{"model": "masked image model", "dataset": "renderings of 100 made-up gadgets, each built of a few solids, in any pose", "crop_scale_min": 0.8, "horizontal_flip": false, "translate": 0.06, "mask_ratio": 0.6, "loss": "l1", "inner_norm": false, "patch_size": [8, 8], "conv_stem": false, "learning_rate": 0.002, "beta1": 0.9, "lr_schedule": "linear"}
Rows from block 4 of a small masked image model, named by matrix and row number. Rows with one number belong to one neuron. Each number is 500 + 25 x the weight over its row's rms, rounded and kept within 0 to 999. All counts start at 0. Numbers have three digits each.
After each neuron's rows are labels from the 100 images, of 14848, where the neuron reaches its largest size: "top examples" is what is common among them. Only what is clearly more common there than usual is listed. The data: renderings of 100 made-up gadgets, each built of a few solids, in any pose. In brackets: how many of the 100, against the usual share in percent.
# gate: MLP gate (model.blocks.4.mlp.gate.weight, 768x192), inputs 0-191
# fc1: MLP up (model.blocks.4.mlp.fc1.weight, 768x192), inputs 0-191
# fc2: MLP down (model.blocks.4.mlp.fc2.weight, 192x768, transposed), outputs 0-191

gate.765:493488493539542558455521504501512480477485518515502497472504496514492508478511528492519481477473530511495534470526488494475486481492474476512527491507483507487438529512443520480477520520471502515461523544462496494517474521497496513491516465539529503455483510474463486475463498492475467541507535509528513519524483469517525481537510525468546477488485495494530495463440480495498502527486476470457520511475495516519513485514492462489491501536535517485542510518485552487523487512486498435565444502485523523547528498505457482500466528487493493523461508511451530496465494509498521498
fc1.765:518519514533484468493499511537486497469475447481500487484523491516533528489471470493498498464536525505522477485505511487498431446486510502482507495503524500463517493454517536523507501522509502495484482512557510492508507469478546539510467475494518493483493500504473512481480530515519509467545503512529491459575467506433540495534478447511457534512497530493506490544478531480513477510502547501510481508468505474578469498478489545524482531517535503514500519471479502492523481504503508470478495505492477500509497504558478496491526490468479476507501529514441525510465521516506503529
fc2.765:470501506485544512462522499455493474497501564525513466452527463527514486515508520510536499515468508508526505496482489461499470493508514532502513476482471520556498539511509542484533515505463508467483500500503529508511476548517513518525530510515455483511487496508487530492495512461466439547508506511482513530528467479533489475447499507504522518462516457529484490453475469496493494501490487496475525478487491516453508495541499512453518478519493533476549502487524542495458491491498493496509479469561574530481524507489482460544522500535512501504498523527519527508502483496500502462
top examples: red (31 vs 8.4)

gate.604:499510455514464504509493489481466526462503525498502548539490525529547523512477543524485526503507425484473504455490523492468510525491542524548517486534487509480506517482496504518505506462486508489491520452462518480462497505472466487472441536510494466446517488489480504465508532525544531449508513490500485506511514523519515491510537545457516521494463505496509531477518488459516499516477492540460512510551518505565486506483460436487525496481493517495454517482493473508505455483524508511547520491496497500484514515526476482498503508488518517482527486486505472503506487514462540515
fc1.604:483495522490492505525493509531546496523461465507488473458493481473463452484529463475540470524516568496541483551496476510543502469512467455461463553494541500503501463536520491481506470513494514509494502532546510525506505474509525490505554482496493515538474513502524497502490461482464471539499476499505528479486517493524447527483459422544453502486543478525501478503496507534507494483501512486517490484467501509463513486510532549504481481522525489488536477502515493502525521519485504490441487508501496486507464476465545504481481476512498477505475487492509525492516510491527473497
fc2.604:499487503536491506494534497539529521470477504498504467490498472489490492502509497491460488489489427450518540432505484521475499529506530459522510516497515442500456496522521486501457487484506497463519511453495491488494472518456483511499508516514469502537549499514500446506496515565529514455539498440501516513457530504481509506530501491487474491504472538492555519482517522536466484516501496514539491497509499506530488508515505501498500504504475467509479512501488551475491502595481521535485506492499478489482488505508504483441516504518493494546543472480463468488502473511485521481
top examples: blue (26 vs 7.9)

gate.705:462507512474508492485514490502471487509505535470500524494474453517449483483453469524491468451494491466465473526546531473513527459505468499484521499496493492486546484482549463507454509498526559505495457519451497537481488545510485487511481505477462506467467495554519481455465498494447463468519482499491484518490477466501518491491461509517540545511527503486522484527485511523531469508511498473488498515539524507440510522506504525489518468493538488512502490501495517478507484533500472550523505440511488500511486501493486556494458470466529501483506510534507501473493484518510484525
fc1.705:503524506513524502477488495493489533514486581484503502521509515479506562496491517494479522544480505531516496464456471500543501498522516516491483485499520508451488485492447550483553471469526436497486543507534527545504501497472546536501504479485473495483502488472479505451507413512494504511465489498491477463480504508497518478488494474513451497488495536497504472470493517500481513509499520534481501532407482508496484505476501444487507520532524502511471516526519518497534513495525516474483527502489497482513510512500446493488495485568484506482503481486494520507511513505492478457
fc2.705:524519504482517479508506496488529521533497466523523505513450483539486495518513515490485505485518493536512522496553532502463489568502497452518505516570483551486491472470516474492500514503489465479500490520509538501514466504547471497509500479544516504534573517520492485486531531493485475472511488510523489536480532486516493484532474479501533484506489551514521503457521499475475539477487447478507547490512508521478483503461494486505497441451510485503490488513481514506504538439501465523507526517512491470493527483504492523523514479473517506523485466447514490569526471501486484473
top examples: red (35 vs 8.4)

gate.529:503504499480493487499508483483496494537524514500558537492511495490554541514473557479476494508504463552501505509490527485535521508513481519556489538537519522519474503488508527488533496508536456509506470500547490538526502513510483509533482529518499537515545539494525485518520531569502543492520491482508513482470494547474527528513474508478515500523535510504481490542516508515530518513544508510529508518527497466472522501510459470522483534557476501511529551491515523493514490431504477504505513475504482446492470476529535547514501480502508483473504527502497516540462475522496472481
fc1.529:484489455500500500551495547536488479506488469541514464469518486471557446511485495519487479481502503526507543497508477529481490503503556522482465506514452476503479504518480523486515516473496510507493518559482507490527496530468483492476486566511492490523468486509480497527484503497495492473500510494482506533520496503504492512458450484521507557569522491515523478456482479494517456466512501541490490530500501485513466486490471524467576508498481499470460539502520505517506513487548508467478492535464482499501526555491498480506548529499485480529518494513449529490496469496474486503
fc2.529:509521548527513503496511513479537525521502504489475483552513508526490550476476523468493512457499484492465484510518515506517501500524460517533511484499511521441484487493534495485471512497496533470449506453474510494498490493529552462519496450477509476468507531500501485480485498530525498504481487524497525452504480548497512485539494488479511465503459480492479489512466553529471545485509461489490523456494506501489537531481487516471503456481510462526488533507478495543524451579493493493518548497487524512526478461503523494518531461490524514478477497462526440497510503488523493529
top examples: red (30 vs 8.4)

gate.553:535434486490471506493542487522478527461519471506501499505509516451522472473496503544499493489477496529507510515531457518473487501501512529510510507533464512510545483497482517495502559537495486510500473488477448518484482484493508496507518536494476519492479496500496475503504475521495502511507507515500491500501509477515512509497556480479526470520494466508527502499451498532473467468547489493525453479558535449504534503518516494485521488501434489504534461487436452498441463503508485513551484496501485545531452505494470481544472514503496479513487564518469511479521513487516475490
fc1.553:468468493516475494487481503491511560487485515522486489526488467481488492505503506485497521473478525513560498523547473472466475491498490524500522479497477492465535505507476491501562523538503486488507505490487456531515514486485538503483509486508504501510488503502486497465512510506465500539463514528487507515516497510500490522501502532519584537515435465488505496522448547490508501519544496505545493467546494475534549493501485467495486470482469478485488506499410496472476498512486507444525484526520506503483467531532476505499468523481525477474491574528458506496507508484492500462
fc2.553:481486507473464482490496513487480511513545570505524499491492504521492510491513499455500516499459456496458562510493506491490533554510552496493491443509515570535521477501506478533479520521551514496453468499481468481523479510493527494494516493519495494514512511534468419517523494502493538484472481448498502513499551484528515515486497494492517479515521530504464455496495525509534500532559453507540496497473492468495533493454455507495476475510506523501555526510514484480519520503507471533529505507447498502472505521490476459491518487511503445498490497494509499506510487482507509497
top examples: black (28 vs 8.6)

gate.304:485494519532463526478515512525499557526503523491521515514542490460482451507481513488509484518471547537520486536527499527499492466501514548494523491492491518521541497486489473493490514519537465509466473477505433484475474469504521427473526485500526472493495480529526488489483477501479479511456474504514477555559512494489472552521534506440484480479475514504530532530502520494485495537534475503519477458546510475521494500504487470508507476487510494505503514501478521483480496509504486467571489523506457507496444494484457502514462525481516486499482468470483495476503522494521535522
fc1.304:503514467451530504515502480453517414442497499505506498504444547499518529520472518494475513486500467488476524476477516483504546510478468447529480505486486502516456499503503528478522502495471532508488528485540565489505516525479496573530521508517511535496504519447485493471515517525537515498504542484496514489442487507548512455462461496523527507520526458500487506503492460509497483486474496498523506519488489502487517513496504517504487527542502499508541545500474465509524483491508515523434505501484524455523563494494526501503528480499502500499486521524481476518488491487509482498
fc2.304:506544541536462471513484527505479453489425488458484521523483498513487525515464516515477526489503525531457463522519518499515497503546469519483501496527515527506509517515508495493447554413489547482502502480551514515498469494500491508476532502487559477489492491498532516509453549473524491535511531466521496514510457476475456476536486510480520502490495503499484507501498491493461506490465544462529544502505490509515477511550494497505507532452513478503498486518542517499479500506480497476488525436491530461514467523478516485517531485484507514535498515476485505502500495508517470492
top examples: blue (29 vs 7.9)

gate.602:503481550528503523546488507504461452480500521509504522486479508487481492491509479536493508481495497541471511521526522532502484493512474482470485500501492532496471505536492503504529490490501499517546477498524508530499480540490497508454552530494530487528438500525503457460469426514462486531500483499493500494509499521494454505491481478508494539529552474483509523504513491490512448540496467471491500510490511464512535480492498498462514461491524496482563549550487461448481549514514481534517484492474495476504478477522478544537508475512513462509475526539485441491512524486495481513
fc1.602:490482550512512506572483483503454494502479493524492514468474501494505508498491470513504502473487541521482503517531497487493469512503459457450456495530496514473466505516486459506514481483479506512534481494545503542527494531520510509462580527489503474497459490513506498443506481464444500501539498510503494485529497522463440506493474483499503539546556477484518551498521534459520483543501469500473504516484496468501561490504505513457500481509536480493533561540468456465493531511508468518498505480498484490519494502535485480505486518489503480506488511534479493485489503503489475494
fc2.602:443475529484460502517520510489482469505478501488571518505510513503520474505494498464498508529516454488534468486516521508520485532484490506482472505455511510414492480513507504498539532529474515478474525490484491494460500493519530487508553489510491498505517522562502529480547503447561518479489547561521507498487512487490495502420495511534487529468508508505521493495465504507513459483482458479464517510492527499502513520476510508510470528523498494499514509520520477451479513523486487490491485478452468514503493504541502468469477465519515466513502489497545518522539462493528510519
top examples: red (30 vs 8.4); yellow (28 vs 8.6)

gate.405:502511483520536481547549482550462532506496496514504471486541510495562513518521473516480499569505499485485507481489482494528495539499497514487468505478471499501510486497497517449539474480460535497479517519542457543466482518520504530472464546499488480501524508498485493509498499507475500439586512510496485496483531502494528508490537488514499454492493495505498528477466488475515481482498484469505488482486528513486517486494472501483533498501534519485531516483507529502495508495526483464472505475497513530509476521504542461527519487513463508490507559468416500514476485533463481449
fc1.405:488479501512511512488505529476492476486527557492472478526478486486475469409516516471514501523475507497525510462545493456506492451491531414543454517484480495474515500524500550528543484502513495491495499512497499498508506527527506432490507500494485458482523488521502494503509508450488497508455523522481505507452514502505529526486461492457485508495550462485512543544503478483496538509501497478511485512521484520508476502502510543515468521511501483502471495501460483468506499529466557561504504493524490522531509507471487484485506511466502546459499499515534483473501488511503537519
fc2.405:502481504522513483467500493499460497514521458502575516490503501498533512547514482506469481510477507528490499511465521538498535566525527513500470547496510421536500507483490480475503510498503519507532503447516515484474458500490475519489485512512462523500480509504507510474490547515498494507510525490500501485469474464515474487502521502498547483494494505506521484471478512551522480496506473496467453513481490485491509496480509452489507508460506484503519482480522509508467544600509496459472553480483504485511559513487503486418485450526477500523499503517517531480526487492499499490
top examples: blue (30 vs 7.9)

gate.550:461483480511516506472569495514471536447530518512505515479508528493478472475508472482532503558482554476517502465503502501479478505500548500502473521503468509474495504516504505499494492481495537530482485485511513558484472541545473480490514547503501509500483510461476486498485481505508478492523513519487498466457527497493473552522483466475484543511479464495539490524472467507485482492525526504556451530469508522512501468492470486481505479516504522472536482483487473506534502509532519489461492497495507526460487503489535453525495485479458527499492586543478480474503535490467490528
fc1.550:466498487514500512466526512472482562474487527490523525505466509505496472445499492462487497547471568459529502481513520476514503494483498472486464513505466512487532503505519490471505479443519530515467497508489540562470482532540465478502535540493505519500518492485482484502497443482503485522505505508487471503487546478476499557491498474498483539524493488505523461521473522522486487484472541519520489515478514521511501489483481519480513486513515515470492456470512459506539486508526514517488500491513541507428515514475522480520540466499484554506501543526520461488489545480472493542
fc2.550:500519516472470512482505469498442479537537441503532503499520497445490486525522506472487473487527453510474520514468503478545520531521480487513465518490525474501510520496480530466488531557514474504508478418501545456488518494506523524495502517491500504519481526529516503513495515497519489498485496535479495507543459465549535496522518531503512478513515474482509508479467512518490482499512478504480530489469474461497496512467509492513484503462485484520487511533510496488462540492509481498523537474437493497525590483496486513477502476538506502482505429477490464482489486512540490494
top examples: matte (60 vs 32.7); orange (53 vs 8.3)

gate.81:537475494517463481507500498479507558476519525534580505488494478524504487502504522520505526510521497526536494503495539488471480510480516527498516482514509558521507549496512529504516502528538509526530484506545470499512502474469485519544502505495516493550518532572508500501529472509476529519494465482507503506517520534546531449520529492487532507502469540489504504521508510517494512520470515540504531490526540499539510505501475499495497485529466517504491520549508504506486480429482509473532494505489542468511489534495483522491494532511539469536480505498533466550542529451534527514
fc1.81:451472499498537474434471484501515518525529497475508464505490496509475512532481479532487512490494478540501513511538544500503540514521529534493522509519518500542473479494470516482510498467499483484460514534465502485503499489435521508509510484486486554534507476506520507485508496496474477457514518508488453495484497504502497534522551541503514509526488504476505505499497508486502493471468510534520525494514507497453517498478455482440537494489516516485518453541554557466515552500493493528497498486492489538450418495486512503494502530464510511465478559490522509499477500549505493504
fc2.81:513480494472476422555488474540520501469485513506537528530520468490511473471492501476509562509514486460521495495495483530520525511453472490482516506471494509487488473472483517505509517491505517503490528503521511484524548495494486468504512492480472503522525541464482507498459476482459539494444508517499532506464526497451501474462491472491462520519514502504498538502489495497533474475493483547532468540512511485531456495511533528490485525558480508506523480489488473505491522511476512488474482538558549440520495487476524498544511522491470501499491547490497547502475527476528475505
top examples: blue (26 vs 7.9)